Weights of a small encoder-decoder audio transcriber.
Model: 11M parameters, log mel input, encoder norm layernorm, encoder layers 8, decoder width 320, decoder layers 6, decoder norm layernorm, decoder activation quick_gelu.
Training: muon at rate 0.0036, 8700 steps, batches of 64.
Data: trained on phrases spoken by 400 fixed synthetic voices, 39062 training examples.
Rows from block 5 of the audio encoder of a small encoder-decoder audio transcriber, named by matrix and row number. Rows with one number belong to one neuron. Each number is 128 + 32 x the weight over its row's rms, rounded and kept within 0 to 255. All counts start at 0. Numbers have three digits each.
Before each neuron's rows are labels from the 100 clips, of 14976, where the neuron reaches its largest size: "strongest on" is what is common among them. Only what is clearly more common there than usual is listed. The data: phrases spoken by 400 fixed synthetic voices. In brackets: how many of the 100, against the usual share in percent.
# u: gMLP up (value half) (encoder.blocks.5.mixer.u.weight, 576x192), inputs 0-95
# v: gMLP up (gate half) (encoder.blocks.5.mixer.v.weight, 576x192), inputs 0-95
# out: gMLP down (encoder.blocks.5.mixer.out.weight, 192x576, transposed), outputs 0-95

strongest on: /u/ (57 vs 19.8); text has "wheel" (30 vs 1.8); /j/ (27 vs 11.2)
u.179:122110132157172109138161094122156138093155113137150143091124151168151159095064128126126094133113186135138160040100096109059108155150079155158165148115124095151154153128112191102153107075092114076133141092124142148137076094123124124089174140095138119168134173126143158196158141082156155161
v.179:113130129112116169176116136137143163093157115119142164152066101091137102119104097104160159098058091111195124135113115119105132082168079124216056150109124132087144088095092118140080136107146091063116079088121082138094112163165131129133095159162170148149126120136090133094133130123139058121
out.179:132151131170130097125120117154106149121122111095103082165119106130089108178135154147129224123188159121147114156117101075148127124131114085150102068209148128082113101098120145221120117112074178113104134132112147130100127163093121162169119045142123086109066137131076119138081115179051117086

strongest on: /aʊ/ (36 vs 14.3)
u.207:102117101174113130097120179172046102098114171150140110112163112158221157095098101112170133113091120135148123091120105119117135071160117104077085133148211164065060157149112114129127126101163088145147108091122138120181157131126146140122141128118081190143130119177109136116196135071111087088
v.207:141124125135101112097097082091144111104140171078159116146157133106144087158156129121115151106167161178102161129101122054129181076141143103115084109148125102141119133089119091107127168138103145167222147149177147119168197070062081178179134090100108156145053104130121130107110133144039130120
out.207:101096211095132131205121143104152142142169083115082096143164089160082140106127160188080062137107149130143075074109103133144084162113081120145179065132120170103107065180119153144131141100140110126097144103128082135107153152106161151091095071154167120078132150204111095103144133108198114099

strongest on: /ɝ/ (92 vs 43.1); /w/ (70 vs 27.6); text has "forward" (34 vs 1.8)
u.234:129106155168138122082182144092136090099080101129151125085150183170165104138139114129089136139163110124154119127157152141148094207147189147076112113119227128100137188158061153149094143052144124129108105133117116122129134160152139154138151107070150085110039130165070120162103073114156166122
v.234:145161159157093134149123096101150106127119174152165120158138180114140149195098104120125160135189183142137133102117107102072125131112085173158144147102129156163189203149131113108063153054144193083151078115118144132107103056116123147063140109152109125160141125124170119111122066187139121153
out.234:141141120146166088107224137127052100176179089078098068129133139108158126112148146118154175143160084128133087162106155110121099018093135071133114073126087088123094109121145107120085133124107121146072095104170109121106152117152103145136178150158120128112096151101095149184151110142096094112

strongest on: /ɝ/ (100 vs 43.1); text has "girl" (31 vs 2)
u.157:145134109132145132096105165108191150084066113157174149111075098123154080114170134123120149138136117088143126127141157147138073089141121116178155074170157148091182124119209109156088131047140059125095138151142140115101127205135157122140142075097137111123121117156112144151114104111175170137
v.157:114093132195155189143061065075150132107123127099146082135116175081160147180135131134123124085115094152147172131144129106167091120091094113092119124063083147150124137152123142105117072138132089091128123151151151143054154208094138123091167094115145087125142139153130101215121125173097125129
out.157:128138170142131117178148100090079060162203096120125215134124160101113148089156081162126123123132105153147123117185104121119141150092150122094090175113183091118134143153085142093138049096089099179152162123124140111121117174134123083186144161102168169098196122047141130119167147146103105105

strongest on: /p/ (62 vs 34.8); /ʊ/ (32 vs 9.1)
u.200:162119149138084179174150174087126136071123123160144155104135079152114184148141129120105107141135128153173039076151199058121114163097137147109134126132111165135085169105114089187166120180080099064135153128179089132104102157086162109123165128171112127124104178153157137156142119117150080081
v.200:068133115127115120124091123152140090142102125103087084138100096107139132178123116164130181069118063098112143147120115118128149119136163149123174142157147162171135146135062110126087153067125173147118124170107150040116103169179110127119131131087114127159198150124170083135107110093103104104
out.200:091119116147130143111131145115140168133112151128145163118114142218115145104136174139138148106134123101128197034132124132086170139155096115079136078114087157079112122114135123110158122074101109062131126122137163177094110100121141152111184153058117134137101036151134129095174166037141163156

strongest on: /k/ (87 vs 46.5); /aɪ/ (67 vs 29.3); /w/ (66 vs 27.6); text has "quiet" (41 vs 1.9)
u.266:126149130162138141084175136087098139071101067104168092135089140163139190105111124129131154142106126099071096136122079135142159095077144133099158113127095176093155109104168114089148116111116123134135123142154152123106087123151188116107121107134170109156154143096156107084142102171111157155
v.266:163161118119073153124102146162146126134110110081119132114075095129189128181145145140133148144168149138138087117144106109141154197075147146116130166094224153102134136125099154096121221143092063162130088162147146093151143112208131092092067133132100143131157143108152166143101099089136084169
out.266:096135163173105126183115122158147147128070132151082125109173136105094105148074088116165099157142124142140121058207116108129100160134198097136071065144105141157117087145137153159142121120145140112146115080147163142143190161121081110096152166125110154178092130137113085134177125144113112084

strongest on: /k/ (81 vs 46.5); /oʊ/ (64 vs 36.8)
u.75:133150107162152112153085153115105089118135134100161202166128114109160119075116097097106152100137121144094137214158077174133162081089075126065142135035126145152093171095130142155135125193167156230119137136105093105086097115140168110065118150142123117122139127158113169114116104084084140165
v.75:114124128128158188111108136176136101121144071107116176097083173094066136105110152113154157113196084112100156159193127123133154067147098117164105137061156106131087151099092085076146152103127102096160100087178140092085107126139132129095099092044141129126135128135120065133101087102110172148
out.75:152144092173134087123145089110159075209169116119134066117197132150131073137100131139129159152069068147058099130107076157076151163132138162174132109059122108091118154132155130148152087065157169140077145126139127073119145138138106114162160115178167129118123089117104146092123202139098122099

strongest on: /b/ (88 vs 36.6)
u.364:133155187112149120121099115102117115159134154195068121106156143105158112134135110103134081069109140137196013113118195091117120102102150169120142106156160106099057178125116145117091131167085101115118115092141143061150122141147145166123131168143153104101160171113157138139112119135179138122
v.364:127139145158127123176103126138131138129179154135176101127205161107124102073122165137178120143144196090156147094085136097126168136144139217138219135132111120106070151111124142121153108097080120095091149147099144181137099151145161075123106104100188094124116112121080109149139101150146083140
out.364:109115148122147159143123146082200050155140111208119145095124122146176177129101131141118109138131096134144126095155085093117126150052045096142081179166090111107146117072127123122177139180154099142127165086169125120163122159175112103160178106141140079091147149104117109158123144138081147123

strongest on: /ɝ/ (97 vs 43.1); /ð/ (66 vs 14.8); /ɛ/ (61 vs 34.6)
u.358:132097189148111171105077068123132131169167121152142115084189085123159141154115172137155104119107107131166114088099185097178132150125133151185028154130148067146098099091121159136193137086108177134178179077102114104150087144123171139151132093177199098104058128180153150140129154215069166060
v.358:132104141099085154067131108213132168126124144136142091110166120108100142131124160072100105159145157082088156117075160137159113124101164135073117128161172091157189113130194117127181094157153037132158148214088112148125118102071154152144100104135113187127134128110131136168090104126114111140
out.358:190116178138135085137099129129121062135204157127089101108181131116144152158108123127144102136149149149093170125092120128174102069123161126188137143153125193161165156180156110118121108142107136172143093110122169114171135130126147097104121144107099164107128113105118130099138139140136144141

strongest on: /aʊ/ (33 vs 14.3)
u.503:094189106107133106144094080171094100114139109142249173146169154154142131097125125108118129133179082171159137102095070141111162158137137088199132136099134166134156103155138126169106114122131166173144121106135115104135148107108111122151136099136169107129158119040102146085093092094137173082
v.503:092120123137140097101142165144149091138129119101133118148151166130110110135060121086082154153076162181152128050142139120173103134122043098125105126071189107103089152132114174130133103126113181107096115061087089113078174131127123136152072138168192118140118166130088130092150114152107111124
out.503:142108134120179159126102200099107106124159145073137140099207148122083150153143166116103145116129205138155115154093116172113119115124154169115135131129106152158107114129138176153185103190143078102099101181056123121132143106110107173155076107126121159113087207135113154098142138121203055150

strongest on: pink noise (31 vs 12.6)
u.25:140133061160176102118100146127163150201074135105156114133118065103190136118152176086128145119119080127147141155098103080109124161145107152117169124180142121068129065143151156037127131126147112059156131094082200137148156050145107149118215115163144126081089156118133120154153072148093142134
v.25:090086099072091160085184138080112136086096166120172122215135155111132125134157161123147157110141091152164138108137161079126106095114150113087148171124143131109197098139059109120183119102040136133116132058109128043075142128147097104158124109163092096156138155055176080086151166132141130105
out.25:082131139137148110150107063175195147074162119186125108127092084171154124165125131135144119124210098150154147124161081118132110125145138121148112131087135135125123141136143126162193127144129138184108157169133190166107117175119124156151157136109111087140155083152083145090156197127111156102

strongest on: /ɛ/ (68 vs 34.6); text has "chair" (30 vs 2)
u.325:093140125077095142103076139153143090149126174086132164172141133110133113114126139101127151136150129132160118122115118115112137101122097140180149136173150125156149098091134168166065141088138152154139106127186138094126077174130097136116121155120110184127129116088118100136140113119098129152
v.325:187076116108209146150151172169178125138112134127113136138140086119189139097117162137140131156118134115097118092095127127152138127115082093130120087126110126077109161113131078087162120172131131119126124134128120119145162066101139150033068154159110116115181159087163098106116118112152165120
out.325:169082144099126118111163054121127128150133137157089182135162140093126128092073143126118115143133136120160152235069159124122087133118096180076128119104098135153120138110160129150182136099114103099130166149127114100116155119168121127071142087111128139134107144126152117143105164187109108150

strongest on: /ɝ/ (70 vs 43.1)
u.292:056137088127108099140109159139137146124103150094156113098087117132133146168104160108151090165154079072121164214112067107103156120114108170047114133129148100067150163159123059112123135181063096115131194121086157094094140144163124158150160123086140146121117066136072129174097079133051142112
v.292:082106134110167133096081076077137153112158128102158087157197138068073162116083146147156090145119157080116079091051157146110130129151122131137135150189115115105109109125089149118059115152147099120148102118128084146134201067144113115198069143133157134152102127121175081114167088140161137144
out.292:144134143070120091132103111145185128116131094132126067125169146127142090135084132160110076140118131114127119132081103134096117120089053173144136145139167146116120104121116074132200116092140136129069137115197102087173181166150148174128160137152168129136192109114131080142160161031137147128

strongest on: /ɛ/ (80 vs 34.6); reverberation (70 vs 34.6)
u.10:196089087117112155146126158067167149145137118164119130076158119127077119117136190164111104164164164132100132194106184104129172152139183150130089063124100087160128081159120158083099178147129100105106112123134075119103095188098094148182141119121107138125103058083101164150141189129167109066
v.10:142119169077160115091156160153117176139139104184104105106064176124096154131079124132116186129080049101127145128139104133146133146126099108118105126148211092132097120129157136113158163107137141108084085082221127088120121056106155085119115103108087104129162132112106126211133156155169116131
out.10:156096154138147104082075150152120133079121121114131074153139164161151120084109102119136175105202167128094139164121125121155176192143115095115124093075146210117060128070136113122141136127110112187148130132154167151135158061074120071164128105114150122155116182143110146128143160094088080174

strongest on: /u/ (79 vs 19.8); /j/ (73 vs 11.2); /ə/ (66 vs 33.1); /ʒ/ (43 vs 3.6)
u.517:135149098091103127122146065138120154119112147054112083062129083104110136096126133100186099103208147051116102175150148156091110125093141134155104080195106122135134130089114061123122114102175102136129137121120168083131116124071070090116120128080126093096150063124118158117131220135079160161
v.517:114131126135128150128108144153091128180128116128158134143148032124180104153157146069147075124124137108124098130112064154123092171106159118149176146163139137085141140145133135111122143098176112119089178165141075105127147168153133086145170141141134167148154151069112073164147150159112161137
out.517:109107096141147137117078165060023089095152169126125144121144154087122088104110161184116124143085083107111087059142114154109120097132095121140155104134166142163139159179113151182117120144122148129121218078081085133127139164125154174156103144125112137163083081130105180126119100033109061107

strongest on: /u/ (53 vs 19.8)
u.189:112118108139105104081123120116134163140084168121138117128111155162162103168154161108187123157133153120165154131086146116173112158102139142122120133140136090109133188144069168148126170108121113129143116178111102115151104170133107061171185117129146109190113172141087174161111098061144234134
v.189:064130133132107097188125112112097128166118089138092144106107116100149129203091118153130113190169162107087169117117111116142159121072111143153134115111131098105113141162129093127122153105121135144134140131109104097084088153118141121138152106131173144188121098152078110118111082113154129132
out.189:150148123103153149130127113154183104054199100103150126116141165184112112088097083151120080144133111144068096070157125163121112147074130098132094126108175123166125109126109111151076134117144142153117129153116151129155085156152143134131172172084095120123159086113128086125147170127174212100

strongest on: /aɪ/ (91 vs 29.3); text has "shiny" (25 vs 2)
u.291:085106112092164157133101086067131106138074131134138127143175161115132138135101083175075173132184115059157114106088141156129130152108115173170174162160114120071155124103152089204143195142128094164076190134085156120126076112126144107156089130087115122121121046124130115156150168173113117113
v.291:176060095147186155161140131140152146145139103156075140133136138107106088161138131092084118182086079128164130179133084155150154116066175089141154170154109127153128102100131077120140085102107171168096103123077073070110118227179128138144092132083115139115121112164148106129148158031084161123
out.291:109135099123146110142114142120139138121082108185137104142106152147114098188171088122119093098079130147118122176165063141141161094112119150158193196100129086127081128169071128146104123096133137167130175110123179145158071093168132084113066101169163133100090127144150094129151091144105156143

strongest on: /aʊ/ (46 vs 14.3)
u.204:100160115086137072101174143063175150130117125123139145156157090118165148130147140122185149126163089115122062180109171086102123129112099128070145120116127062106097135127100126157213137124109125130095123123133139118142145107154118125101136123141167143135132145173113198126147125064129161118
v.204:106164162115162171124152108123168118106111129157167110128116094051118097150151087085135170143073137168147107124127109185155138180080101111075115150151066088114155119185074112164130091148088113098110172115089136134118156095075154159103151138085171135143070078167118069124123138123125132135
out.204:128115150085149106146164087135114070147104142105124119109142124098113103100083113143154126134079118112114169187136163144144148179118155153114088118155148107097143152136161159106151090104147114142117112098145160071109200133119145118068119127175134129174123073129168126135152131136147110121

strongest on: /aɪ/ (96 vs 29.3)
u.90:080109082140161110113128072095121083152134065123142085121173163157098128104133170143118169178173065128100143166077121173109137108180131180117107120053128151115200108122174132078170090173126122130089191121137142098099117161136114112132167108145101093117120164106070134156186181094158110135
v.90:122106081175154166117104100205138166150101103135125132137149057133104172181120170114146129095134120180139147140161152166149069117150100098125160127204139065106086115152117122169092103111109089031101104048089150107112129111119149106058125193140128133117125123104095138085125101067130123124
out.90:128137097180099149129101183131105090116066112158097173131157118110052127138133084169137175151154150108090135063169153152121115107169115136127170147072114125079111113151197114124110144059093099167120127144189117185136161144087115050139081149124102119146153112127168114120142173097219118115

strongest on: /ɛ/ (74 vs 34.6); /tʃ/ (39 vs 17.9); text has "chair" (32 vs 2)
u.450:122136173130162079108130128087190154112144102177139152140130119106095122114125119159066146187034176113112180082142142074086065102132052126131094087114125111125169133150138174123131089071129117137118188155168089121148132117120093094188125120105075142167050128091071153133050134074147175132
v.450:114113108090077155109180130142138187075152127136154140136119167136111125158151134108219131098145154120068098149184140113146109138160159118149113166130155169100156115122143162152109163123142118146138169146149121134119192123106130101112143106045209061087172164131153068134168164198124166092
out.450:114144108097112157113112154118182151125192105159171048097125171053152119082099138136098097107066129101068169120116134139119154105140103101075137128137142136147098131129077142095152115197080136101134114149122149121058101115147142113085091139149162145147130185173094153176148122168104058115

strongest on: /b/ (87 vs 36.6); /ɑ/ (60 vs 33.2); /j/ (35 vs 11.2); text has "beyond" (25 vs 2.1)
u.135:126076101153129116118124180093135136092121086159091177110129143124154135160116116146104149090106093164121139178085130130122116155157093133095116108091105058133181133125134149138129218097170159121098086130158128129132170122117140153104119096168088144110148134107177084145155158072176110079
v.135:134108110117137096102155174111170142181131191179184140122063105125138118133110121105104153080120179115114098168129137136148160128155157189155141163113109093168050146097134167144146161176091041126132092144144070153111117106080141121201147167121094145043091145172157120097102121123121198149
out.135:088126150133174154151145103107075083079129125167116200175158156072144110143093131095107107154099139123122144129153135120136126103113118103135120123136120128083143107145142139109114132181076213144148178093070099151115082110196094134173090120117128137149101076063104141125107105095141115134

strongest on: /aɪ/ (60 vs 29.3)
u.530:097099142101163069105117109143121176166128185091122164079088156086146096117157115177119096100081116134156131154090124138133143136175131172200137142132083094114147156112114152107096123072151182152159143106116118157159165167133150134108113128141097135136120071124150122114098152160146083105
v.530:063135097133125152136163093171159097130116105125167109127119131142165114195152146124120085146114079106123102096139113164118162139131077108039106122152104086151137120115086111129164120187116085181145103123120105122157107112128153128087130126137124087096099128168153102090089173107148095060
out.530:127138143161129164106122100134049122092068135197154212128160109072082139111136058149117170086116080090119125140110171149156132157148106090138108094127161138103142124151177112155196152046118151104161141158098124122155086126151119142081147148062143170171107061166103122150089073156168105113

strongest on: /u/ (78 vs 19.8)
u.246:142096063075181106139113143183145086142164127190148099098140148071180212093170100124154125148130153181118101104160191157124152152105150109157171096129135169085192137093143099131123113164161159128214150136105102123165159146134106103148107102121128158132129142107153137139173142080128161123
v.246:143140143159066167081087072143065090140160145067099078179124117101147126140161150139159136088126119105143147145145144084118171177161126079134145099054102157127125161212104113160158086125188166161132207078147141174066096150116173171100129190110110133097087120100126136148137142129072169136
out.246:172118102128116112139155149158113104122163137211103098122117120111112086079138102179113087164102142167170117111095139152122133117121096121083167136099101135164071163147176110175134202128165074133069121109161150103125152138126122101149125076115107148072108088102045129157094113156146073137

strongest on: /ɛ/ (99 vs 34.6); reverberation (89 vs 34.6); /v/ (56 vs 21.6); /ð/ (51 vs 14.8)
u.500:131128104150156191116074140120175123176157085111145116091117130107154119065110137113167083134141098164132094130071188060156101136131127152141057091115127208184106095123150144122122130146144147064141060145122136113137123134179121101143082085129107130104117113204063097162119151118114129079
v.500:144131132116139082124153107123076147164189148093137108075137157135143158158161101112092111165129132136146128127126128142154122128137131099176151095104189102153143126154100112119111153143184152130138107059137098122151040108059069145085136111079079181101131139106134101148093224066115141114
out.500:135127144144166144141128132141173130136142158133127144127076121091150151119097068092127174155119103059156133123097061209135089061082140120127174137127149174182120102121150178051165105117109167107140111080139156114080150054151045181220114145109151136129145123110100152126151120132125147124

strongest on: /p/ (94 vs 34.8); text has "apple" (27 vs 2)
u.303:177200128086087165136111130163087133104184156133169152115104164090086126187151152098079131072145100093128181107127065145121128183117114193101083097115132172147082120120174132141136109131126130172116059071174091076130189109140112067090129128118151071155148128164069123110153166080123098075
v.303:123136135099194166108092118088131106093138145104106102137080138146116165099111072074167164123073101137092127087102113117131073143134137124170139117112104136136100108131120112127102155118094141074141135111105127186160101159141134076085062123181132163182114106182120125133091062131127140167
out.303:151175129167145133084130055085164119207103113083094152123129187179091097079106131120117100148113212141185181170107108122186097140070142107143119161098126125136116130155190135164139099139109077137107157139128083148124065140157112080146133101114107087161131129107100123151141103101100203153

strongest on: /u/ (75 vs 19.8); /j/ (39 vs 11.2); /aʊ/ (35 vs 14.3)
u.274:141121135081131116077088154138158133133139184088112143111114088143132146126142063116142157055123127118114141185107173129140187136130136154161090126166058106130135102169140095126107142080142069115108091036133112118103100170132092133128118102146061106119140137134130126121158143150111142128
v.274:097146185116077174096124139143106133162133130133133162185152137112161129070157151116175145117140152144190125230089115146176112153183224051159101114136068138173139128096069133183215165064103053106174193109106154134135135140162158156098134147148123142142107123116163145138124157170144152130
out.274:181145096148137117159086164174122112143132061095113093169117107129105123149173171092126115117072147113102110120089077092195104121126194070152102163151121156123111172136113085102155115125159150169098075153124092048167159098176143125127151083125141090113041110150137151108129122146092148162

strongest on: /oʊ/ (80 vs 36.8); /i/ (71 vs 33.2); text has "slowly" (39 vs 1.9)
u.550:153154087177130063106092103154144103152143103170128144137202182102117149152138131068132103172148109171173133173095167074140121071099136125145084124122100121135115150153139142205184154116142135154189077119064153144101150107143150097114139107173093119126136105100164140187181102144138061080
v.550:132140178071131136102140104083092122128187132078158120115162063193173158143144137156178088135125148120191107116119107069122130190088065101112081088160106162067137159108159151167061083135195084119140167105178113144095128112156133063149072143114150138123132097160123171168168127087135182125
out.550:171155116171099157125137090139144121100103104145096093134158096101103168111122178171143108107104136179100122103176102115192246136148083110139191088137174114148177070078062082146095119124174124084125128112185109131153122096113107126132102052114109106151083147185140110115144117133159104164

strongest on: /ɛ/ (90 vs 34.6); /ɹ/ (89 vs 57.6); text has "very" (25 vs 1.9)
u.469:116116080072102098146159085123193134190157144161107120092107138113133100130086087156149143094185166135144146123099110092134116095186180108099115114084147124175157138127159082111082103098156105102113100184118115125140132121130113116085176116089141063145066084148129135185161152088102167127
v.469:122106113133145233136047121117122142101131099134133091132096139095114162091087189177116084144077097159180112123177148137135122027125146138180149116094130141110100093101155070192084091128100121100106098126148101138123090092134126137188117118139146104152147137103142103111141113147146125112
out.469:114126095086135085093110071101110185166180117160140094149132167131151132132101141135162107156104105156083136085112099150155080159144107110115118174104108133162118143056124106117204122158180113131126137199109145053092123182118162121107112139126122100129088197117141102197123117176099130141

strongest on: /p/ (90 vs 34.8); /ɑ/ (73 vs 33.2); /ʌ/ (38 vs 15.4); text has "stop" (25 vs 2)
u.443:148116168140085119112126180130113090135125157092133183178138125162085119146084119146104134083175153119131122071103173161149146125142182176109189140122189154098148206102176165148115132098111125147156088126118110120113100144143111129121119109135162097046166202102119128153177158185135093125
v.443:150096155112121111124120100104119130135145178159125113180113103109131144128147111064109101122153123103105143175072173233126048081175106127149183155181116176135132106151097097136172136169156173255118127206192175156180111127159077129154140139124147120166111154131146108180128132089171109084
out.443:082129066153160095112160111167121164071179113112077172150142145154149095116156092093167142178099095144090160130133171213091182110162139113080231132133150111116108125133157121107095138162140157086129136145196112121120134153187148088130116153137131091159092163114107128131106112142130119133

strongest on: /p/ (66 vs 34.8)
u.426:140133097163098068122137121082159109091178154111122137100136133127122164166104169193138195125054154125121215120093088137140121112121115090128102117109183138139164162144147142176193147089139131104069149090082136200082123158154158139139131094138118186177150187163092121141149151107136128178
v.426:060089118134132141151129074128166124100142141093061047153089130107121132141174148123128161161051123135142165088106108135083135103145171182130180111157129072138093144135160172132095119167088166101156086090167140153119135059160131055112115134152155102119179196172102138149150063159109148124
out.426:147132138107093160155112103163117170159129209169132238110126120112131137110112148133114123155185148138156142164100137091166129160155075092110126116102153114108137092126119107093103115184098069179138134139150202095143142168168128124132117134107116111120168174139161095131139069164093131109

strongest on: /aʊ/ (49 vs 14.3)
u.542:127117091203092164092067119192083156161206100138171166051146135121173128171170115128164105199156090178122094156078107143140159094169145156075210097096126109089152169088135152150134162153109095120135104142123138132196147110134125159173172136071159100067118128122161113143128122180117114165
v.542:191198129060166167088208140148127112128162150149162162107113143122082131137099094146162063135164130122100141097160164098105060114135186136149156134166164095129119122144125042182137088127204154178116114090112135173100208112092113121110078118102106121149121114140158128124128141121082166152
out.542:200118084128131107114161204158122113162137164142144173149157115052175130134189172146090116085155167143126142133138125100083167138141154159138110122176080189088086135092109113090169140173095131131131131127160095105165138181044144170113106129134109129139152131106097181107142172180176029144

strongest on: pink noise (30 vs 12.6)
u.270:146103121101110120148108121156111077137109161166155095154099119101160132130177153131111123127157117054105143132070139115135175095092094087154177107145135132143091052121104049131150164202135111111121129076155171101144092117099094141149122176182124067071135152120115134093150131109173083120
v.270:160112174143170183127085160122143162132073057107152143134187098127100132176125090182175130096096133126101130143129172200134148144168105106158140190082111070129123121173174138084110135225172168115093195118130172138090108126155161089096116100125078168128129117127080099114166155141076160123
out.270:096133143164141086150095150151160092170136182144133194119129121094106128159094137119071202123151150172115122216114181112166086105166162094113055112150142118082125113160141087107126162135159132098089127051067103166089146152166120146161126151097152170119136147176159129138086115172121131161

strongest on: /aɪ/ (84 vs 29.3); slow speaker (50 vs 20.7)
u.566:178076142149211166104120115150110108125139123126137094108119091134115127063078169202096176126156170108150130181155128109142130114111135123125112121160100087118094170141113158108181111156069122171114161109114176056147143161131143132130117161140088153119112108117046112125144197073129108107
v.566:049116148148105111142099096149091198075102114102061098135056154074151194157138079186144121121087155083156127172110097176126172132125136146091153153100061136179087131073116138125180114083149123190146096149082154120127162148106138185181081157128114155129180148136141116180100146114121079123
out.566:114118128173161124138157013095136122100131142154135147146159141110067116096097081112132161144136100147168028149117100203098113177138120108130138151153168173116137091098132091167138173117115094085082106143164115171128113066184112133137147131163125111147065092115173144127116077153115093137

strongest on: /ɝ/ (79 vs 43.1)
u.148:146162173155093180152159172149169134136147132100122152141159111152105147186090163098132113078172157143161105128134147156124084192077127100109097101183136115201109127134087099053089080119136118131184172123152116131175130106124105132079116117146121114146150140130180090115137087154185121099
v.148:183113169115176119154141071101165137139145104146117117106153154176127181118098149130117145126127155119082065226111086135112123139136112136150134129170138110105139126134140117204151130110163156118155107168107147109079133161104135105127155115096166113144181181128066123150128133129076139117
out.148:108176104128108131135136200166105063090138201142186154166125142130143160147164149102131059163132182106145146135093157137161117171155132097127090195092201104179155117112111143085137123160101056078194182144122175137135162108146126135173109123187169119124177155153141154151118107128128187132

strongest on: /ɝ/ (100 vs 43.1)
u.26:131092132063160209148149085082125140115133146185139149099071164141202153109130053134134147144113081124140076144090129081129107146120124133115089121145178103153148103074149157132112125076167094128131033132156161153097124102155133127144115137150136130081150121189159152193106117114148136122
v.26:100101197077127195048111149183109091132125149079134139135142107119132193099133126119168139105181108095166176161067089097106161098124181136138125164114087149164085116139177111142173070181168109070095122154094143079140127117106149035097080146153174125151143163126133133134130172118116160107
out.26:145176139140170100170133152120131140127143044075088149165114076092146088155139110136139136193101143130133104127133114142105119109122120112135199166139118184102125124174109118102124077134055069209082225139144150139158098079171160156040151194100104116141108139119091120078168090135114118162

strongest on: /aɪ/ (61 vs 29.3); /tʃ/ (48 vs 17.9); text has "child" (33 vs 1.7)
u.477:112156140136110079102104131126128125125126213116161181108101123122169151079148136154084097129136139147133094098134096115170169166110101085158138153089115133114202172131099140128126140122143107153148077087221163130112110193153145126064163141122144108092128148099150134138186140143096177206
v.477:099132160133149083108156128157159146136132140100067159141139142110069139128107097133173138095169145171139159133186140116124105131147185154110085149180149103130124170139121145170124122185144106114131122118182114115165133158119163096126151090177062106221113139138152127151110169108161109105
out.477:155112113104156112104207164155120127135067126128133146083117078103147177149167122119140143074163113113109161187134146124174081090140161117114076137098145104076137146128111116089082120201144119156079067116166083135101112132106151127081199115094136158125147131121116115146140131097108115140

strongest on: /oʊ/ (83 vs 36.8)
u.563:122078180106108164099127102110144166095137183100187141121180140195100131150125119143165171117154134084174080131119137117093098127145082103128086076128141092065137140113179142116184181121134114163184124103107124058128119162112116087143141073090098134102114122115101167148121170114075207096
v.563:171116094133142155136152130103161094057164125128154167147125161144153151161099093112170128103105063146177119105076138071184092092106168059120136107105149102179125134127113091145095110132117109116103146091148025110138124077095094126085142162129098101132089150162100148112119125124126150124
out.563:143160157139083107149132177081100130115141174111088144127163136071149137122160146111122121124112074159091152168120152114163118136144118121142150090091182158105118094177101116135184081063159159155078078138156122098143105161088144138155075155082114156059115079086104169103106074147125183176

strongest on: /u/ (49 vs 19.8)
u.357:164162118136199164130163142125136122156093110107115223112187193108222108110165103148078148117113089138181135142182156113128109119103183109130092092113141132097089133112153114115088083141114072143099021124120125136086047090102079149118147106165159077132146091139113129135130123132175102050
v.357:157149166136055078169135191154127083168151134182119092129092153188187162143107131117135108145168116084134152161128145139062161087105127138139130172150145155133126110133073076216149108062130150061142130116155104048184119124120124044103186118173107098174131118138123142148097164079092125053
out.357:132119127116150129068103168086113176145107082107143113205139094180126137125138119126096111146087095150104101109213108044123125119079144105096171089146101155109193137159159187126128064094102071143122109123118087104142105150115137139148118160118201118115149100197165121155140083076162142085

strongest on: /aɪ/ (88 vs 29.3)
u.16:179145124100116150129071132084118149161117105146166143134072219134107112133120129180155117138082127100123182071174120126135171112189111127109130086112145167123168171153109066201120125106130164152108204175077171171075156092160209140149161143217163139135111173078145093135139141106206154101
v.16:083145104127130174115167088176092122071139123124106172138146102095109182119094114156105103159103196117144108101134143128105136093129109122076099137145184138099106153086156142118111129166110106133171179156153128105098135186098135120163145057105143114156150123128109150176086074118147162114
out.16:075103123192149121117150185132163153181091088146087113130117136137174113115122141117162160107158042144124083182128116134157117132095136104060106144089122148093139100087138132129102111071130131076152184114089181167121155104079129133135076124110111122126149087075163123093107183120105155108

strongest on: /aɪ/ (71 vs 29.3)
u.67:137143125113143182188158158166102116134099105157160144089107169145163113074092103169128061245153153188090164108090097076102162072103133149085104131117101155157107135154143151089077118134125200110156158150178163119114158126189168170118140114130164174123083165132129083169169116130142096158
v.67:113142107160112088095169153061124136111128160166127151169140095089168182146108139070161131179091151133150134139103092060100112195108218114156146112127095153111063146131133166126128151153118096099096161096096142138087096075149155176069146112086126150126188139165129096096093107140122201173
out.67:149120140177063132108045128119154112207149148144143105108166146145104132178114093067102182178119064117205087137143177182121125181154137091117131111138082119119129119102129151126171136046102138122085121153098131145109142117092100101149131142168102101117159060091150098175096135133169118129